{"dataset": "views of escape-time and Newton fractals", "train_examples": 145000, "image_size": 64, "encoder_head_dim": 48, "encoder_patch_size": [4, 4], "decoder_mlp_ratio": 4, "decoder_head_dim": 16, "decoder_inner_norm": false, "decoder_positions": "learned", "eps": 1e-08}
Rows from block 5 of the text decoder of a small image captioner, named by matrix and row number. Rows with one number belong to one neuron. Each number is 500 + 25 x the weight over its row's rms, rounded and kept within 0 to 999. All counts start at 0. Numbers have three digits each. After the name is the row's rms in percent of the matrix's.
After each neuron's rows are labels from the 100 texts, of 14976, where the neuron reaches its highest value: "fires on" is the input token at the peak. Only what is clearly more common there than usual is listed. The data: views of escape-time and Newton fractals. In brackets: how many of the 100.
# fc1: MLP up (decoder.blocks.5.mlp.fc1.weight, 512x128), inputs 0-63
# fc2: MLP down (decoder.blocks.5.mlp.fc2.weight, 128x512, transposed), outputs 0-63

fc1.129 088:484490529465533509519500531504473522513487512517490502476518469521511514545514480488449512532469499504484489502500474519557508506526503496491493501476507473500535522501492523476486509487478546
fc2.129 108:509515520527497485506492510461497523520510480466454536510457506472489527487474490480553511457483515481515488482516538485494509438464526493464504477484494551523484495469514539518512536512473461
fires on: "e" (100)

fc1.481 104:490471485496514518511486525457477502518510446524491509441502499502512488499494498502521472468513543525570469554474460482482546501496529496517516536506463491549497509498460511490501520509466479
fc2.481 095:476495538468474508499516469531520517456491497500506503516488495518524506482507481462549537525519488533514495552518466486502517515532511504500478474511472496495459461486491454485528520512563522
fires on: "v" (99)

fc1.346 076:481521542537520504522445525455488497518479459500499476507508463511503469485449523506496502493494518488537448516478485483530540521470531534534516499515460504489487495480490495507501499526495527
fc2.346 081:503517514500476496473529477553486476493548501518556491509481510525493535540520471495527497507507502470492512509523494521523481505498488451478462503524464474463436463479504476486512514529545509
fires on: "v" (91)

fc1.49 075:438499499499524548479494500491476479501466518470527496492513522567527507532505472449469520515493459521512482500507528534509450479522468486476500473494555495485460496499536489508497510506540549
fc2.49 055:505477492504467554498499456572537464490487515478555479455486519486487515530537438453479536519483499508507466481526481516505508529513513469517468523503503504470490464514494497508483541504542532
fires on: "m" (97)

fc1.24 068:501505535440505489471494459488511489457469510491519515461505494471485539534494473518478494501494516475524531523501469554513533469470498467500478483514531481512502482491517500484504486504489562
fc2.24 048:507480496505504507491496517441507512522515500531483509498474516471500488496482519484504510468477521479513485475523606519504489475459524509503500505495485516493500532489478531473504508498490485
fires on: " " (92)

fc1.404 104:524470458463491479507512521494530554477495503523485519497537505499485489516486468503496479492512487484463510517479479478449529506527499543535524507525499482510486470541517446493521521507565468
fc2.404 106:522520475508475460522471491465481464468519508501539511531489497495509514524488491522471493473501515473529485488499487509488501485470508502537490486479439482495516512480530515503508514470442480
fires on: " " (100)

fc1.503 080:509512516489512477535497508453462505497484495522512512466488458502474491538534488502480449488489525483506490497469480480497529516526486489466466556484549458516492511480422485493465451488472547
fc2.503 080:492487497518459472501491504524503515473528456457476483500538453486545525449492489537546495523539494525534536536490461486498514514493488495504488489550454491482479505545470457488484501510527463
fires on: "v" (51); "t" (45)

fc1.83 159:483511491471509510463451483437477487486492461508473504493525505515530521501512513498491505518465524515486489517501471475497480478499519460473445517480508478485528481485423476477473532482467460
fc2.83 166:486546478516511456490468553496477497488533463461484503507537466514507509447502503522499475502546515496553510508484489466533523498494475471525475537535449474482457539503495476473511482523488494
fires on: "r" (100)

fc1.354 084:479476522511479526512494533471536548526497463507496494525496480492442494529502483528465509499507504462501518522491493498482533524511485532497523505528526527510505497534498479508510493531538489
fc2.354 088:545519506522476486516481510512456501489539460497568506477500485527522508497486495497507492492501529481566476504482470514522519513484463478506480508532459484490520525481491511513461511481464513
fires on: "e" (100)

fc1.338 081:449518490554546481520442521484489469524489519487533465478510524483512502467488494503536475474513504434523494482469552459486507505495517516550491510534491521506469551502511505463470499481491500
fc2.338 065:514471522495469506463507449570509509486522489488556486517522505522492508511512486483492512533503502555509499516496445471491499526538475479487473481487503459461485463496487479550472495489514518
fires on: "m" (73); "<end>" (27)

fc1.207 078:506467540506516468511505523481502540534471485534519478485499497544487507510498499495449531524485513457512487533479509501501529526542440501512511530449515497522456501490483467521490471508523564
fc2.207 082:546497470528460470506501485530497487487555457479575498487514491494503556502509468516502482520512496504552516526495471521490504516492485488499490505546467511479504503516468485498476507503492494
fires on: "j" (100)

fc1.147 091:545514464562479516537498519510513512547476454500466501523492512492509483462520513497546531472476515479545476491492508486452507506468502519509493521539470542538516522525494499494494544495495449
fc2.147 078:524485545458500546484527457507500523482521525507539499465452493516503494502495492480518515531487446475490514524499498483525486511502521528501529461496508487531506413469498478505520459488528542
fires on: "e" (100)

fc1.94 075:510506542488519530507521494459497533529469493496550502469509471539492516533516492446442493511487502523516488489500478532518527529521476464481511520516506518568490487501506515493546492504496505
fc2.94 086:540515502543496486531507532516520475542533471511475502546498498477476498504484510516522491493488533465514498494485552530537502477469530514474500526514433528474471527480474481484485519479521480
fires on: "j" (100)

fc1.152 078:471501480525501551528463491474528475522480491509516539461503487485517489444484481512541525476548498476541474508507519458464461480472539494513516488538476524489518515492487494460528546473459497
fc2.152 075:515494567491450525482476464540540518468501517482551527449500522543483512514502500450491563518490472538478492513499477494515496531533495485481461481485508505510495473465493539527459508488491546
fires on: "m" (95)

fc1.239 081:480485523479535511476481530497522551532461501505525507521491474549505458527492494484481544498489489518460479506525490492485428510533469530479508470459516494547493484525514500527538538560556526
fc2.239 065:528505547549446482506465501563521461479529472511555509486497508490484518487495478519515474501532514488530497508474529499500519502499511477467466536524499490456482505448497504517453527475485490
fires on: "j" (98)

fc1.186 076:458478538457540494487531480503485528476506495499534477496534501504482551509512509469506481534489512532509501497489459485501521500546505449490472505501506464517457497452533488512536481536482491
fc2.186 084:537500485516513478495514521531493457523533484521519469533506517504489517563495525469477473504462503509514506488487533541516518506500495516500533526495451524477461510536476488497465509497534565
fires on: "v" (100)

fc1.118 085:474522551490506518505505525476470571520471519498538512495529515557483487526472490458471538512512500484500498515496510498516511501512466465479512490451533494502473494496518515520520480501517557
fc2.118 100:546508477556470481507490503541510457503529463498572488500507491502513539515503467535504477516508520487543482508504504553509502509469506496489469523537463499475475495495457468481478521507529506
fires on: "m" (100)

fc1.355 071:468486499502546482489507495469534482525485467478509478470580516519460471469502506480483486507471514507469506526504493466482475510500507484439523504458516515551477507474506506517521464496502522
fc2.355 061:506471459552503512513466508525507473516515502461517456535527533435495501487498494512491463520525486499494491500468529535469510495493524503502469527473505510449484514509493493474476482498558516
fires on: " " (100)

fc1.9 083:511494498484515543491483468456473505481483526491504485451520514477517462461499476528525479488516515477495481472487512473509482460476555496484460496509530490526506519482473453452468525501476518
fc2.9 073:452496505520457496469450464559521512484522515455510489486511499490500512446493487483526513505535450536520486510511478453517503535525474478513477474498495469454455480521504512497474492529516510
fires on: "m" (50); "," (41)

fc1.483 095:488551521508476487499494532479485535487468552513529511532476490514493503526505481493460512466517517491496473507526537581524514492478460502506516493537503477494528527524520489484495516486469448
fc2.483 104:515475474518500513490504495536466498503503460476455498497527495500521502445511530483572497528510482528545514537506464494470528548515497510510527523529510520497493493536490474498500482517505488
fires on: "u" (100)

fc1.231 064:476507535485533476522460521472443528508507493526526452471501506505489474484492511505476490479522490483505469532482509480517517529489517460530524526464509499504468511508509509550493486474491557
fc2.231 071:523495496519436494497493491551514496487549456478567492518540474515523529497518474513523509526520518507530503514502477508517498526513440496489471495546466494476490478506453477486474509517496486
fires on: "j" (100)

fc1.288 105:487514476493525498506487502471458498515498461516500483475511490543512538543517513499486495522474542527472466504495468479522519478478481477458469541466505483499506483477418514520486502483483475
fc2.288 110:506513506514476475483479502517487494454547455465497507447530496497507545463513487501491486512527486530554512535493474488490522501494479472528492516545445490477473549520495488491496471494496473
fires on: "r" (97)

fc1.304 064:509477495482485494473524502491489503482501518514491494501464468464489483539493521517501488542513520523458486533541466543533537488502475502489424494527535494460471500514491517508577548486491508
fc2.304 065:507513514541529474522525540488479461531504462539449482540520501475508477504497524504500468498486519508508519486481562543538535500492532535498562512507470518469491544488487489498500513475507505
fires on: "u" (100)

fc1.453 078:456482481533517502526480510457488500522456519491548478478504499479517498479480513487493486506529508477491468491469497440506496530538499513542494501515495506528491544516485514496512514489446528
fc2.453 068:577516520509475481491519471561525484506533492462542512508523490514498519515510452517546523515483501506520490509502470517496480494502481480479477500536446498457479481465484465511461505495547509
fires on: "m" (61); "u" (39)

fc1.361 059:439457457487510517496509506475497485478485494491517479490518509444519512482491465540565490526530498524497514546506524477496525547498536494475501488514509491480483467502495444491489530511497541
fc2.361 050:484508508434501518510485479504517525494483545461504515464511497486490484527500448477472543477488518479481497493493497519504465495498461493513437470483531481511500480463559517493492481561537528
fires on: "m" (100)

fc1.507 054:512484498540515500533530528498482477456515501524488527526532511478518547501499475485516474484488450506537472516505516498493484535479455502459478488552511481523518487539498462468483471493482495
fc2.507 041:491484461473498547474500485492517531499475543491514523482475513506500477504509467458453527479483511482469497506516488531494495511491457483515509489452572512553516462501487550483512512521526534
fires on: " " (100)

fc1.462 110:497479497468498502485473500487492512513492505528499513515518501539507485554533518476505500489471545498509481527489480458486505524500472452482485547484524442510496513492464485527480487513479483
fc2.462 096:484513522524510457487506526531482502506530497493438488554523490492491503463481548497564474501534496536498553495490482501505508490487497468510497525502467493469441520535506462504490462539532456
fires on: "v" (100)

fc1.511 095:488498527509479495490510483463485518499522450501504508466488501535482529527517489489513493480513497539515471558506450450478556514506501495485492495500474486509490503501440507518482527494484498
fc2.511 129:481499528500477477542505496487479505470524499526536492499478522507503510545498477497529501489558512491522478524487493494490520491477534484493452491477448445481434520426519495505523509553514515
fires on: "v" (100)

fc1.392 070:527500476477484487481511505492547500490506499540520486430521498490459541564510498480445496501485476526467498544514522542508484495490478495501517502480518491467520533522477459485476450455504479
fc2.392 065:494506489493477507495454503452533503476475509495500540505475508467498501509507478530463507456495480456497503509528484532474490450490527529513494486507518514578535497513497531464541527501492486
fires on: "c" (100)

fc1.446 084:492518511452502537508451498468495533476487534472507500530483470505498497499515518475509521475482497473524501513530474517510488524518490438507455495552558481517521498482466505495527522480487511
fc2.446 085:522476519524501506510551531529503480548511482515434517564479501497505459465490520504537517467500526494511519444467538520528512469479543526463515520477474549491491521508491491507504512486547491
fires on: "r" (98)

fc1.198 077:464518528463494496494523494492506509468497527506520476489532488513478464561515487514451549537449495529464515538531472531524470517508446499520489497483508493543495473495487517515531484505505525
fc2.198 056:515487515546504479498471532496511468520506479522521485529487539456483488517482517521486464492514523471523464474506596524494495485458547507495512519503477527459471536506493518477457500504516492
fires on: "c" (55); "l" (26); "j" (18)

fc1.320 128:496488502516460535492484461496515498546494487490504505489486526502508478478476460507572480497536528512549460551482463477484522475478502490459490507525451492530485544503459501497516541505453494
fc2.320 114:480486585499485522486534450521529533458502513508534497494508521507459495500501471459497517534519440501509500538513476491517505541550521529506511487530489480504475469485508495492489489499541560
fires on: "v" (91)

fc1.369 091:536515484547493456508491497504543511530479446466514515549507474522485520519490508522499505460521522472507465503511508531474514510474486512527503553528468525541502529507493495510462512526456438
fc2.369 102:465485502477508531462496490517515518476481529527474492512523492512531471447508511481520516524530475523505517537513463468515491527541480517497534460526522464504520459541491458479501479498519532
fires on: "r" (100)

fc1.237 129:504452521495516494482499513502550534511474470512493529536515462496447490525449447506467481497484492475489517523485536515462551519500473529540523494503525501523492474500524460513500501535519521
fc2.237 167:559504506519472471513485479486455478489537470517558487460495502509510519514479512501507474495489527490556476493482481499509533493482497479496466529517470474514492527448480513491481515453458515
fires on: "e" (100)

fc1.236 073:537464520504548494507480521504506548505491455494459485539504471527464486547463484514495490482469506500471495520481533524495508503490504525500491518504525531523501493456524494506512510525529493
fc2.236 086:570486493539482472519511481511453441503539457500572485458494477518499530500521508506521470496488493479522518475491499509501501512488504503503518510487462515501489489503490515504491483454466481
fires on: "j" (75); "<end>" (25)

fc1.161 077:457501517479514492496504530472485532473490474468570494507489464565514545499491506518442529484483493484524469503530500542501532505519496454530453539564535507518481509486514524499508536496484511
fc2.161 086:550499521535501521459493512564476449529552457504538488531483525505511505493490517475512473527501512509522521495490541485509513525506492492470509514502498489418479489461472488504476488492513532
fires on: "j" (98)